config = dict(
    input='log_mel',
    codebook_size=1024,
    beta1=0.95,
    shampoo_beta=0.95,
    merge_dims=True,
    batch_size=256,
    final_lr_fraction=0,
    warmup_steps=1520,
    adamw_weight_decay_other_params=0.01,
)
Rows from block 6 of a small self-supervised audio encoder (BEST-RQ), named by matrix and row number. Rows with one number belong to one channel. Each number is 500 + 25 x the weight over its row's rms, rounded and kept within 0 to 999. All counts start at 0. Numbers have three digits each.
After each channel's rows are labels from the 100 clips, of 14848, where the channel reaches its largest size: "top examples" is what is common among them. Only what is clearly more common there than usual is listed. The data: short pieces for a synthesised band: melody, chords, bass and drums. In brackets: how many of the 100, against the usual share in percent.
# filt: filter width-3 conv, dilation 2 (model.blocks.6.filt.weight, 192x192x3, each kernel summed), inputs 64-127
# gate: gate width-3 conv, dilation 2 (model.blocks.6.gate.weight, 192x192x3, each kernel summed), inputs 64-127
# out: residual pointwise conv (model.blocks.6.out.weight, 192x192x1, transposed), outputs 64-127

filt.139:480483547506471534452523506485480479479467518481476505523524517464487488487468472458484427542497500513441508460531515488549477498485487491490481479507491498504487517506515504502513467500531484
gate.139:511520496523536473477517533490502521482524474487531517484498483495539498507477525503484486522496486504509517554518477474536458500496524506505535518503502494477489469486492489538532514524475515
out.139:505509568531497542565522505489512522466524498490483475517511465483468495469495471512530512491512515519521466482490494486525528525512469486496523514552491482534489475507482495504488524503515506
top examples: square lead (27 vs 10.6)

filt.102:515489505490518526467495503523494496498485464501431465488524476499506515520487497488519523501491491487511486443489486547470460516489459545477470514498537505499504503468497469534484490495513441
gate.102:509508548490481472565504510446483523494523515484554531487460493508495491485545473504487493523486501509477484491513498453510497505502524521500476498536523511490530486496521521518466509504509501
out.102:480501541494497498476498498562534580510531494490468481461496518516484496491514509505479510498562510499530513464512485520494486544512512517493538494510538493527509506503497495478495506500531486
top examples: tempo: 90 to 100 bpm (38 vs 9.7); ride cymbal (30 vs 11.6)

filt.176:484463491472536502542569531453530476531512504495495540494518508468518448495489502472465465540477491520511510543527498507527500510516486507522471511511482511434458503520486508492508533517464484
gate.176:518513521503451527449521542530500535450510497514531491517489502531484503519477515479504502488505516490477480452531479503503486532486502477534528490517522484544545496503552519489497452493506454
out.176:551497487491491497540473495526523499501519508485480522536479460518500451507494468473496492501475467519520490534490496502457520473496485512560519514511506528449477515460478476522513534492506518
top examples: tempo: 130 to 140 bpm (26 vs 10.2)

filt.62:506554441506514452524452516481485516523516481516482556477474495508513523484484543484487477525500521495496475503479487453502508487508493475530522494512494529481467531525516455512496476529487523
gate.62:511515460530496534472474493494455507489504512527476530485496459477499525501490551497479502507498521513505480575485466529549482525461504518527496442488511530454478536505537492525527460514516512
out.62:499491423531496509494492499517453464525488482468507503444422498495501464491503486539487525496508523489503489514523526554494513485513484522481512502540487549518493479519487531492479539525490471
top examples: organ-like (27 vs 10.5)

filt.84:490549465507461490513455547533506512509508478483535471500448493550447502506484507509475500477494539460485487478500505486508508482465543504539531458507494533511531502552497548520494495481502543
gate.84:528507536510456544511518553513466516461501456462536511548487542521473465480524499538461517530453510466470483491494491487520477504499489550480486531538485479500509481451521538519508490471526507
out.84:518479518505525519518485529546492442524493487514539451507495487530486472495469530518521503488511545469519522502482523489495496479485504529465519479518485528498538489469506532515474526501508460
top examples: ride cymbal (29 vs 11.6)

filt.63:514471514494502463505482535502530496493511491481470474526479460480483521462492486509523482491523492518501498496488496509527504529473472509486501514525486482504511476533524466472490499499504554
gate.63:481481521542476478469493554504496537482516456469544518517517509530518471502482478515482490496463542508492499491535456545537503514525503536553469508498514504478509505499519467525501497494491491
out.63:491486493492483470523480498497479493519483517500461480516477479486488500524541472485513526515490518448506492489501481522503495496494504512544449511453460459493478515480477501529541547482516537
top examples: drums (100 vs 65.3); kick (99 vs 65.3); snare (69 vs 33)

filt.29:525487536465495487485489536527494492506514550522548461499505535497509454532550495513507485486504514520528517469501535464471505496467515491469545478520461484529506515543469514502495539480458515
gate.29:497503532486499495488485553491478509481494484502544483529478527503517503506510520514499474521480533509545525490484512435520459527478518466513531491526506470516512511502492518546506511491486517
out.29:508449493499466500483475529511471485506457495504525492457489516470444496510543476535507466510518517461528548530503526504468493462484502524519550508523506535515510529498498561503486492531497522
top examples: organ-like (35 vs 10.5)

filt.162:522513501453512449499487493534487524553486459492493541472504522456498540486525497548494478536511494472503501513470538479527480467552520458498509528507500484513493498549543460485489478504499523
gate.162:512456521521502499541469536474508543546514505509458508521496525512501526507504498488492541488484464529489458502531480532524489524537537503507507488521490476493450475499462482537502489504509466
out.162:506505490442541520542494547521507520530536507527514502488502493511467528504493470537509537493487466520492473467429522523458524491538522486508485496530506538501480503523496482446491484482488522
top examples: drum pattern: shuffle (43 vs 5.3)

filt.154:512527473507499477502473482515465473507511487502525524487513534516484547525467528567478555498470506495480529511483518529537504453530502494500533479497506544493450525553503510482529484504476521
gate.154:488495455541484532485502526504458509443540489497533499478521505523536501503519591474477526511468521490486486507526470541527481510501481509478515463476503501465467535433490487505535481490493490
out.154:454532475518538501486446493537456482501536497507526468539490512460538511477517531485488512469496537470457498544517507505506502457532518512513498500478545519477493463538480518496555477468503528
top examples: harpsichord-like (32 vs 10.5)

filt.159:515500469472514453485510479515504508478478522530550509547491532496496498512476489520451446484488525494568525485516494505524532508532554466512490500476494526489517538583476512503513519499455543
gate.159:484482510497529482486494507487499501445513512522499543512459497495525488503487453511479483529507544535551550469498501521500489495520499478490485505518491514513558533535479489517496477507536498
out.159:482474496494514448516510535514542484517459492543564482560471466438507505492500495540523471517519489513479502483525523477498509467512490517500489522470471482516524459500514528512489487560472494
top examples: tempo: 90 to 100 bpm (44 vs 9.7); organ-like (31 vs 10.5)

filt.169:495495530526539465487454512500490469510529498486517511491508470496506523435510522498508484531514514538534491547489482485509442493512496498517507501487520499536539484495453481512497476535489475
gate.169:511513526525508547484504522477484464460527527497549511519478533505531489523514469457487476470496509530505463501524499525526503514464499508503484500497509503484533491474472478507523501525479470
out.169:504467465510462477490491478475444509528492510497485559523514455513516467479460464481524496525494465501545517522489463513500509536455505498473504518491460517509508487527468488533512488421516487
top examples: clipping (31 vs 8.2); text has "clipped" (31 vs 8.2); tempo: 120 to 130 bpm (27 vs 9.8)

filt.13:504506475480524496501481502485518475547536472512448517552444456491484504488539549527524520513520475542539477498466501502519471495525499484472510499491486477565543498513498486469483505530498573
gate.13:506507519551463519476496536507448472509491496484513495519485486517479481503502487451446550481481519476454448511523465506579444506461473550539473463509508510501476501508503512511534479509484482
out.13:478510498522466501504513531516501498532539480516494500515483471460507474524518473510530511496506504500510491519533546505518484485538506508521519481473474487461452530535508506485475447506531530
top examples: drums (100 vs 65.3); kick (99 vs 65.3); clap (53 vs 15.9)

filt.49:513503477456499503464488531490474503469472495546507467520535521485519491515523485484513536471493432499527516486522494481442523507492471530508471488541456514493472582465486525487505475508514506
gate.49:535502569517460472458506517516466558524526488476517489494494471494539501450507505531498504493483537517510425486515505509527453513489528487522483475475523508541521480482545540566521503490486505
out.49:489522516472504500493507531519496498514501500481506504498518507493493547544480549497481456496451402459478490528491468516507490474499513549519492525511496495512515582477447500495475482505514500
top examples: marimba-like (31 vs 10.5); tempo: 100 to 110 bpm (27 vs 9.8)

filt.80:503500510484554508521490508493500504462545528505509511517469472489500510447509517492498500492455483516473497497517511519504486473513474505443463505505487504515535506469531483479501496486502537
gate.80:493495528516512480478495503488518524503490502446483514501520489490495495497544507493473544512491480474477469528537485503479475518471457526517489516486514503523486491453480537510493471516477456
out.80:500494504495501475508475523493454535452534517473499562511490513498484469509471498492520458493511473563480508465539456487488467506486519502510455459554546494513536497482517489502535487495485503
top examples: harpsichord-like (26 vs 10.5)

filt.104:483536553519509494509511508474501482509532521502514510498491500489516530497553504480500432535466504534502519512480473472472527508493466512529514522453524523505522481491510481509485512524487488
gate.104:502509530510493504490539516483447530491496467509481497450543505518492489528523492522473530482475535505517548507532478520523453543469499536520482518505533514484488531461488533525505518512526448
out.104:476498561510514495467505494527532497491537492456557546459491546536481499501493532463544535514508507544498492518533532464498511522511480532508487513487525550490496490491518510498503495553484493
top examples: muffled (low-pass) (37 vs 11.9)

filt.28:480465528531507477489482540505542524469479521487477471489482500495497461506466455508496506470511488527510534552522508527475502503484507492486495508528478525495478451504545499512472483501512502
gate.28:499503535542532485500530527450546496481496506531522492530506482509507481487492477501485477545494534537518471475522506502532486522507551475496529490517484503521561458520515527519500516506513504
out.28:517462510518496485489457544536527507489521528496520518489487525498541466520514555541498473505450469508517500531528481518483497520498480466436516500489491561498513473500498510483478501488485504
top examples: clipping (27 vs 8.2); text has "clipped" (27 vs 8.2)

filt.6:466492478516548521477490529496561483528491477494501497483513534492489476507515515515510488521505508528546508460506502467504495501497470500499530510481471489545556469477480524477521519507530517
gate.6:522514499511490496466470539546466492455551483503507491518515491493480498492498491500430500487475552479545478469544478523557464530475493500516534501513482505510488489485504493536541484490501492
out.6:494501490524521510491545488487469458545460513485501471499460554460532513519483515505515538515528519507500516462476509494459487465506523522458512526495477481523456483482520538513520492488525462
top examples: clipping (32 vs 8.2); text has "clipped" (32 vs 8.2)

filt.144:501498489492472516509512510524538476490507476508481486498572491486481469524485513489500539515498511476508505464477509545507566483479498506500517536472486520485537499526526535449518471480529480
gate.144:478556505503456512490551480498478528451513458484503521554474547471448526482477488528487521487493552477542504503495492524521499502496503513489515465482508497496491499572544502494524519507545491
out.144:471472504508538518467447536502506490512495504480474485501528516491481533515506516495486493478501513528438521547550508531507461441456518511454503508479503458456509531516475539541481499525519504
top examples: tempo: 130 to 140 bpm (29 vs 10.2)

filt.45:472528473527498459496466488514571511532554558504491520501503512511495536538488478540494538512456545485552520483526519477496503482507500469517523484481496522495493453548505484524563535509470551
gate.45:495492513519518610474499498489492481481485489537478505500526494486493534493504533474501505548491497550465469495494512485522454517481480575528470495500514475473534484449488503514524516488525471
out.45:505494498497442495497493500493527523489484479461493523479516539548485496475493511517515481514536456554515469496501461507514452504530508525438542484525464498499484544482493469525512541551499484
top examples: organ-like (26 vs 10.5)

filt.32:504536516496506490453498499486479530525492460533452543505509508488524517495525508494445422570535519507511475481476496518548457496511500536454518514514534501527493496481520513489479469539476457
gate.32:461517527527518508515474506448505547521507468455474510520457451467448486467497449479508523522532514528499497507478467477524473503473497485507504498503499501500567509450494519521521495511512493
out.32:509503484506523526539503469495535499531474504474503459470464502475492494499455482475487487528513520504503479437513482466456505519529509489508458479513514534470522506482536485496515461512491502
top examples: kick (98 vs 65.3); drums (98 vs 65.3); shaker (44 vs 19.8)

filt.172:473520509449487529524515472467489498474468469481469545516560497513519504536531515486503460517546459480481508486531523480509511516523474511512465466474482477459532508480467464500467502518490540
gate.172:501470517511499475491504533495473532508497497518488493544471490512491505492446471524443525537467500487518477513506470497507473511532553486501509480505503509527495522508514470553521494513505510
out.172:515544532443520560460535473461509524495477484483475540522508540515457506491509511481534529487512474579487542503490527482525490518510529486508508503502493500463495487478525485480466496494505502
top examples: tempo: 70 to 80 bpm (30 vs 10.2)

filt.38:510554487528480538537553492454545518514503508524457524476504533484502469483514472458506509512500527502516477437531461485527495475500492502509520500536484495531508462479533506477523524489510476
gate.38:507513520473493466489460480566405484474506472515515487503489510520503537507513523482497471512483505495521513522488534534502474556478521523470517491500568485483498508526509496555510493506539502
out.38:472482516493502503504509521482551508532498505542444483503538460500525529509539475499493515537483494491505536421500479483471510509455557486529508511505491501480532546487526500496519492436544506
top examples: organ-like (30 vs 10.5)

filt.53:490484517465536502522501495511499510496485518528517497492500513507482484482492473434523471505513447481552513482468499498489474514490482480478515571511532497457498526502471517495512515517536523
gate.53:545520506512449514480490533498486513457515465493544506495478502526487511534520475503470546467481539522524481545552463509522478500531510487530498484507492538496483528471517487555519516534474478
out.53:481499520450553473522493511492481518507521542498484486508503552500520524475485527521476458497505481459553492518515492494483467469551490474497518487433486457476528513499505525502510474508538531
top examples: shaker (45 vs 19.8); tempo: 130 to 140 bpm (30 vs 10.2)

filt.43:530491494528497473511483531474497473513498492484512487497552487528460506526498504541453518470488528479475500523553479486509501517480502496532472429504494500517476521471491502478499503461487461
gate.43:467517516468496469496498515502489496524514493480501507481505456509480446463517495510478511490532492517552446516533481545555428530485489512493476502520535497507526522506518503532516525519515540
out.43:493500501534452493518484535507482435519507504501451458515484516481494503513486516493518535496463539476490497487531493481464456518463482478490493497480455486476457520510489477550490506518519529
top examples: drums (98 vs 65.3); closed hi-hat (57 vs 23.7); shaker (45 vs 19.8)

filt.151:489507554518523487462506529497513488489481479524489510531504497483492494515499497531497518550493491489469456487515442545489470464520487533468476478508511494519526512470527489518480452478502480
gate.151:497503472499483477535485516495507504490560511477505520490491514491492481474499515467493524508505549526490504504476528468536501525525507466538482544519534474478474493456504476550520517534457495
out.151:478511520488520505481516527539498474520517509490520460530523517508522521510496517438532526508488483517518503471475472533477483491495456521466476518489468551544517498506497492478494453493500514
top examples: square lead (29 vs 10.6); organ-like (28 vs 10.5); melody instrument: square lead (27 vs 3.8); melody instrument: organ-like (25 vs 4.2)

filt.187:505536493478492446493494471524467517532516539496463458508514518557476491496498529508513478461517485452476487531510502496464494469458484517508460453494510492485499503553491478525456502475455501
gate.187:491495534490486505520512547453483526498492471516545558493524494531502522482500465457513478530505485536466455527517486503516469504514487488501548534507529513498494499466525494542516519469502501
out.187:541531517486507511495552478546472541469526473483452474488487483519515462507506485536508517489493511474491525520480487478501488484520514547493472511547531513493474518539534443480472480518466484
top examples: saxophone-like (34 vs 3.9)